Weights of a small image captioner.
Training: normuon at rate 0.033, 4500 steps, batches of 64.
Rows from block 7 of the image encoder, named by matrix and row number. Rows with one number belong to one neuron. Each number is 128 + 24 x the weight over its row's rms, rounded and kept within 0 to 255. All counts start at 0. Numbers have three digits each. After the name is the row's rms in percent of the matrix's.
# gate: MLP gate (encoder.blocks.7.mlp.gate.weight, 1152x384), inputs 192-383
# fc1: MLP up (encoder.blocks.7.mlp.fc1.weight, 1152x384), inputs 192-383
# fc2: MLP down (encoder.blocks.7.mlp.fc2.weight, 384x1152, transposed), outputs 192-383
gate.318 101:118131137111122112098158129129164167147141119166129095133124140139130126111126116123164163103134128114146127145147114109087149115063139120126150071170092105144128120163125092117105144128127138077077148104088137158092097093123123156139120134120150096134119133153075104133114175123162168151159136128141132113104123147139153128184132128115146098094165149130124138147117093083109164128123129079171164121110150155129130150153195152131117142117182074109097089122111101133160130156094138148154131108108151134144127147082137129172114126135129119114126096141130123121125140096129149146
gate.319 095:161129126174159133141144167107123122142171152140126119119109162128128101090113110168085137131124159134182161118106125129153067104111113093137151114110128092125125143169114192147134138107100126177171107112130147111106134151133107165112122126128112140117116071105118117122139142131128159152090132130152124120128148103101135151128150128130131160128127099176114128125183092103131138094100137118053128124092139132105131107157147118146153126122074138137128125159128152128131164131114129118121091127108131100129128129169128139165135148148123120129130128113142126072137118103118143129
gate.320 095:140126114142155099094175159081161096126118130118114141089150145139153129100142112160110145162096129127137113128130083104127153128100112127131105127107143166149109174171114083129109128101128126171160127139135138120150128132158124119113124137129111128165140140130156072145126174093093073140093045147127164152100151110158108131095124137123117094106128145130134119107108124120125162053126158131128121095220120115123116106139109107125121128106144170128104151201128134142127135078184119120158112147096166158152135073122116160149132129089105127157100081132131088115114147139134123157
gate.321 101:128183119147122134109159134128129115089111143112101118070180086092104146222169111141181153144133126105120101098145119128126129140089221164127149129162146094097114143128128174124151127112116153128135060125130127093160140147111126088148202129129125129132129129108110180182128174140132126121076120096116166116136100128132132128100119107131144109090119132127154144139148068184084127125131129149115128149125129158094149128147123129129108100150117075134171167043126105152130127127141169131111129128116140150111094096130137099112119117162121126144112128110125122107129133121120146134
gate.322 098:157138119105142130154148150140104172120103112055119121094096112128169113109134132125158155112187124124128135183105158103141149130107094071113165135149133176137101109082122070142134125134113166126096151120126132128110161123159131102127124119129044182151163141123168117141083084148176128112121127136128120121126139126111129142128130133120147125080147129136128135151118112119094126141128114137147128134162141121083125145107097112102107144147117126139104128121110118120117112122092151142128131092155136135127151151139111132126136139127135101098149166119152149138119143105117123087
gate.323 107:168127104132128108189154109132101109135119122182130154134139126139118142100115145077140135140129134097127116077130133148128105121098123099128132155131111109115104105173123115159091126157168115146116130093121129132116117187149127105126141137128133128080145107104163114124138124165117156112096131115158124103150147147130151141147150111117168100146154112169076187131108132124127132151104078135131115116101148123129130132125147107142107126121107128169177144148095128125120136147141084190103128129150122143167127133130127161130107142154137125144106119127162123131068167083131141174
gate.324 100:121161110070125118128156109098128184110110131129125148108111076140123115135116110145140130128138199145129113123109116138133076115117116048139133099164139142089128128128116130125106148122153193105168124111107165130114126098136125137081116132131140126131124131123118141133129084122131102169136128101149159125118137112129146101134129186156139113126103140145161124130127105115156158204135130100127168142131148141143144122138103128158111138124138113067127122129127115128116154145110119135123102128192136127141146096099157117072159118125126167128124095116138096141109142131122125098
gate.325 100:162077113125153098131120131128124138127171128132116109124134123149132096059131105129126091108141123094131114128098139122157134129119135124154135134130146127153067138093136125133127136129132091122086125098125074124137170123071128177120110093125125138109111152053117126131153250129143126153151129130165162099077150109157125116139131135121113128116137126122133107155083142128081148156133157138111122128107106129117133098120171093145117137131118123147157107130112175168128115118169175118159167132093117084117152094149142157082134129143101170164145149151122128129169127075132128118
gate.326 089:152142151107161147104135128140130114125130129069118082133136144112141112188125133113124127184161124118116110091119139128090150166141117121124128103141130057129117126146113148144110124128112154119177099115132206105167134053094116123170128089168162145140161156131063143102097129130136077137139127118134080159181129143117120120123107136118138094106106129167144117133180124173082173149095120130134126092127117113096082137143132122162126127140129113122168118092118144136128116123135163118129094127134142117101158100127081119135122126158128150118139128121127123124188127167128135162
gate.327 096:131136112130147086101133174131128148125123122118099110152144141130156177118098143157127190140132125081179188149140114127131102137128074166148145058128115104143140113119116127117138114116138140158124124119084126129149133123148108135087140147100172135146104069156175133134116200147152141142109133161098130115133103166140149144119112098169127099087127136131153131125101121146117130118118169159142139143116135191094120128125107116169124185130073130105134096142129128142133154128131127113114127122119156140117175126100124138081122143131074152118129128133116064130158111145120129144
gate.328 104:134227137116140146126128124083146123128104101128122097128200100115125130109174129126174174139121148119131131130139124130167107048129079117135144150123133086096126130124136135117127128127109134157115160103107072133109131094149086144076112193146135167107144128106142151130105145161112146114091152140144141085121087121106173147152128070149152127120101126134124125157096127152111185138131123150119158095126160127184068174106115122073170125147101218162131121126079136155085118127110139149098143099134142094123045128132113139140113079062121130106114174151133119114120098106155149136
fc1.318 097:155120163143140115157118152119121127130126119091103173092118104184121142166141131136059097148126121139097057123108126130173116122142115141126087142125117098120119129109065150158089128140157110076125140124136145129128078140132124152159119130115077114125118126130162128130134128128123067128115104125103103099158104120116139141109140140126122142122103156129139124109145096143136113127142107138119133136140107199129159120106162141118162149099123121115104136137128224129123110143132090160106147130124136128135097109178105120130151150109122130087168116115130115121130132130115131124
fc1.319 105:151085141144126107120124128170095116122097129148110124130133127069124118157170165131121139128141123085128138141129140119122108132138135137121126148126146133133116074152141098127098126095138130100153129097118102126111139128131143096124142127159136117127112128066192129177136168132117125149135134092107146127097187144127116109140187150141149080142128122128165097142136132145094102112117129103138126127143125115161150084103178123130128115159130100113105152125129139119128178124130125132123101128109127111108139149127160137107088142117090154126139145090111114167180101163118117131
fc1.320 107:145126170117128143101142126129102118150110131169115128153133092135121124130155146090160116158103134130115153099121119144089171135143119119145120128110128103101130146191154115118151115128136140083131128150112128131106138092120130100170048121128115159174122128119115109135098130176094177103115174131154147115110111132138080099165131111166141124127121124123129163131152122145143132142124102097124096127125126140145109104110083128126155122141167165101162117103135143144113143110119034159119161155134122139158157146133109081100124100139162085125121117115131141104096110128129175157
fc1.321 102:143131092127118083111124114103121127115101129133128110134124075128126120126121155101147132131116128136085129123162125138131161125123149111136148130134095135157149167091132123144191093155130151129137123126118137118165112124108178130102171098129147158148148124164111134134133133124144072177132156104151128069109086128109116131104112175134089152113121104106128148098143099095133087143128146138125129142124138129124131123141148139138130075076105138127122154127141118156134122136184118123076205113132131144104104123146109089142184095128129126117177118119146120103123121150115111144
fc1.322 095:111122126163081138155141160137119132129158180128096137119171163042108129135156109116157179156101090088142133098166095129127143120132088143050101138087131083114117092064118147088131133128127152139150082127112128185169129124118080088122143088161109142117126110133128160110174149091152094146148144124109106137128115145089133152130130089148144123129099114119131128119131137121107133119070084136089123091144139154131134113145109161173110116074148147122125193126105125117137124129131123093128136167086138091134128098152141130165148164144111177169129106067150093128180137112129148100
fc1.323 106:138131131121122172170100112109133116140130080118130124175156100098123129128135133117186114126142145119176124151125132123118079128119084138123145127064120132140185119059126123130121119128133142147097118113145091143081120154127134157090173100088074107145150108137113121110160109154095201055103129133152135107186119087129125147095141109096173107153111070133139145170097134134169129107128125125169133111093130101147148100102140136127131144178137071090135130132115133141138147128111118121128120136157107145122136134137093125127083172148140124125128137127126127131118130103125142120
fc1.324 097:092130136131164156099135179129144128135108157110136154128115129133135125160131110122125097111141128171142107137069065122123140173142177107101105091172127134074127121102133085162152100114106138097169146129129149106100168130106128121149128143124131122134150153138175129108116118127133181108152108126120134108165111072172150123151119095175123119181166133130092132134151132072130078186119124121152112119141115107147144119167135118128123124114091138129144130089172125127141103147127158145135128126110063112114083126140174129119130085104100127152081132146130104107130127133138129123
fc1.325 093:144160138143125096137115172118122046177123142122097149120110137116147104139131136064130130110141084133115166154135184128146181144163105133111172138129131129138104149070129103129131118120143127091176105137127168118119097147141169116152132131125162131125126136128121125122131137107125137141131176170095130132125143144100165165131149118093115144126103114102104124158128121038129143095127156099127128139151163158064161142106133108098150208123098135143120110130131095123123150106147145125097157113089121127121132126130159137128108136128099111128132160114126143092089136124137128139
fc1.326 095:125120135125111137125102134145122125108172110126158121132121128130134078147128137130140138127129104126156127149156159161142092087152122116121139150123132173116138107216124167092149118132132128091054127128125124143119131186142128130107122095128051128151015130094165093128103092187138155130124128135127120094112112149118106135149127134164110091104135128073115135174098113089138129107128107170102153151073139113110131112098117121141130119184106144122125122175107117118115137116135117122091117129152145061128155139074142144142117143144126123142164112143103100095127148103131095127
fc1.327 101:107134130116114142146156110124106127089107133113103109129129107120148153134147100090132133130141130115070125057084128135141133137080145148119116154157112156118131120178144094105129115129196169155108163141136129171122085125161129119146137093108132124155151129107072127162131131118169094092125185115132100099132138142146137152089126134139125118128122126169128140112162149106094104116153129110144139116127113122085134126102148134129134128117125128137118138128127139132099106168131114133139103107107144119115141109122118128113156126137131131147144118177164204121100118123106145123
fc1.328 092:161142144144115149123110127134160127127176060127116092122068128172127139193124154114146119125112111092140156150127104127126130135119140121151118137150130171126129175128083097140134140129088104147144110095113125126084129118163128137140124095121124127145155143160126094137114095113134127151119101169139098149096096134111113174136117116137122123155110126142157161176149173126143112125122104128129121109133113175097120171132167202145129139124170107129137132166114094129131153120180096101117184097115133170119118118134131123098123137096125119132114131163134143142156142068132172147
fc2.318 080:143099100147140136124099176128141138134133111130164125099133102122132141104155136146127154130085153129109099108102063143157114146148128129120105137148096154141137155130125112105123129093103067111141115134098122090122116113128112134108135088129099127115135132128137137130169094110184125144129125149126130108129157150129148145125142118128120130134152148179186128120140168164079131127131089120126142129164120133114128122143096114110140188127137133103148147128148116129128140166152143126108127078110100129142088059105127127140125157144137134120144136141143096136141128151128160136
fc2.319 090:129151131086112125129125137140112116125139127129138149128128128039101124123168143128128137107156092123116125128130167092142142128157155128110128122107122100094137128172113091130138122123128128094172128128111135123133128150119096110128134138162128145141131138131128103170128128161086126078124160126128128136128165128164119148140118126148148124128128137127133112144134113132129109128212137131139135083124222106121119111128141155151108075067117103124086133140160132128114128143089118151125102166128108128128119131167157131155125174147106128126106109083128128150172103195107106138
fc2.320 033:128128128128128128128126128128082129128142128130128152128114128128129128128128129128144129181117131128129217136128129130121128128128101116127128118127128073146128127128129129118201113128132110081128128185128127128128131128128128125128000128128122137154128128128083128128101128128114140128136175128128128086154128131126128124128129129128117140128129128128128214127129139128128146128093044128126071128128128128135125127128128124128202128128127209127128124128127128127130128127097128127126189128139128128128128133098128097128127106129194126128128125128128127129128136128128128128
fc2.321 094:092128126140126130130126129127140144128115135139069134162196081135123136137090120125099107107119113128046161128128121129128127112126129140088128128128119137140123131112096125146109127152121126128108130143127112167128129105219202136128113114137162127141130102171156128128095128129122128160171134128086068128124120141132118123166107178144111126118163166108129139126127125098142121124131103129115145124150145123105096109121121168109101129115126120114103165092182125156184125145144082124172128160128120106104150117129070128104136090128164124058149121142117124171141135160128160128
fc2.322 090:128112108136124144126177128183142171131161127143124165129177153130112085130073042128127166131135130139117133117128118073122158122159104141128128123116133143132129088107106130110122130174126150128146128221125128128137123135111168083120128127130100127128082129095084223174163074121129138147125129117149127132149128138129102103132041128105130113168128111125129128112135111128063129096127089154128116131135120188127127111121106140162147127119128129146110152131090112128129116128126128132126132111121122115089128141127128117128135142162118204091106129094150129128135128129127096132
fc2.323 078:123165136128123136125105157139130121096138110130152093129128101129148135131155128146117126129124153124129127142128132126132120079150130115115201126135120193127149100127163089100088130093145130160070135159124068138097073140131113106172140126130099113158113139134136144121122113133111129204095127129128152143096141076126156126133134138133129132108144079110102125117120131174168119161123138128137129138161081146126126130104129128139159130168178031120127140101124133127155093094081129153131121130125124091136116138135119125138121200076110131161128141141120176168150132126132090099
fc2.324 159:138139091140165107095076130158113144090128129164085110100125138135104094092146099155129139127178141123132137202119129137082107129111116160121105131154173080106153114135165086139105087175128102140112133139087145103159146114129127169128134122111145107134111083103132102191146106139123087123154128094136161098153129121127088106101143159101161186139104114074090134126120120084103112146147121144131128214124141122144128110104107051192086150132127120120124135131149145187149112148116128164132138142129108093170128127129178192133128126154125128128097141090127141131126137145127135111
fc2.325 097:117096140094141128081115114127128063133066127126175128131098145128107103127131145112131170138098123150163098121140142112149142127146106127128178132128093146124104129134128093128090096128117145099159129094081140164184104139148131110172090187167126147131128093104154177148141130099140128152139177128095129111105118129128106126156141138151090164156136115131052135121168138081152151097128137147128122128187106116128115127126129160102137123148122134125122104131154109088145096128114117124093148128129101159129140114115185128129142166086113148070099128161127136136121129110129129139
fc2.326 041:110128167094127126172130149132132021128128149131107102129088129155126098116125172115117138171199124123125097153123184136144133131165147147136134127128128150119128142168128126120148110129128106127132128115126129147128140135123153126110128150125100144151075190126128113128136128130127088122128122128139122062130127127127130127116128089152089101097096128000170128135108112125109128108122126152116159134111127189128109122099121146128104163128136128138088153128072126105125128128098167128132131126125128129128133128088129121130136169145128128157123134128129130127092119118096135128
fc2.327 109:101171128128135108120104135116103127148123129100103117136147121127126156140092079137160143127128124062120161055128128108129130128128116128117101129157118114060142127173128124137122128071184128120137111128128126108138092128129138128117128119108120111133129150125128128128169133134141123085140129133128144128115162139058120133131131122131132141140124152138099054099158174142095131126135110163128141166125099136132108113128137128128125128154122124127127122131128125128119125169134130120165129143085117162127135133141128129120087101109145128121121073129128136122129127115114143128
fc2.328 099:109095133134165102132117099142150106125195085129120126138043139111153129118129143128121114135133135135142088147130141121136128148125113121126107127127130170085127129128127164147124166162075180125111156096149133124102128113143119079128109116162140122115121185188054163136123138158126115177144093148112109129133125131132091125102127122163134145164128130139149127149109173146153110065121136089153106135166122134126142151119105126164114101126107139119195137101133145140113110133149106106118173092129122124138115136128126129129104125125172132112153127145096125150143092112163127094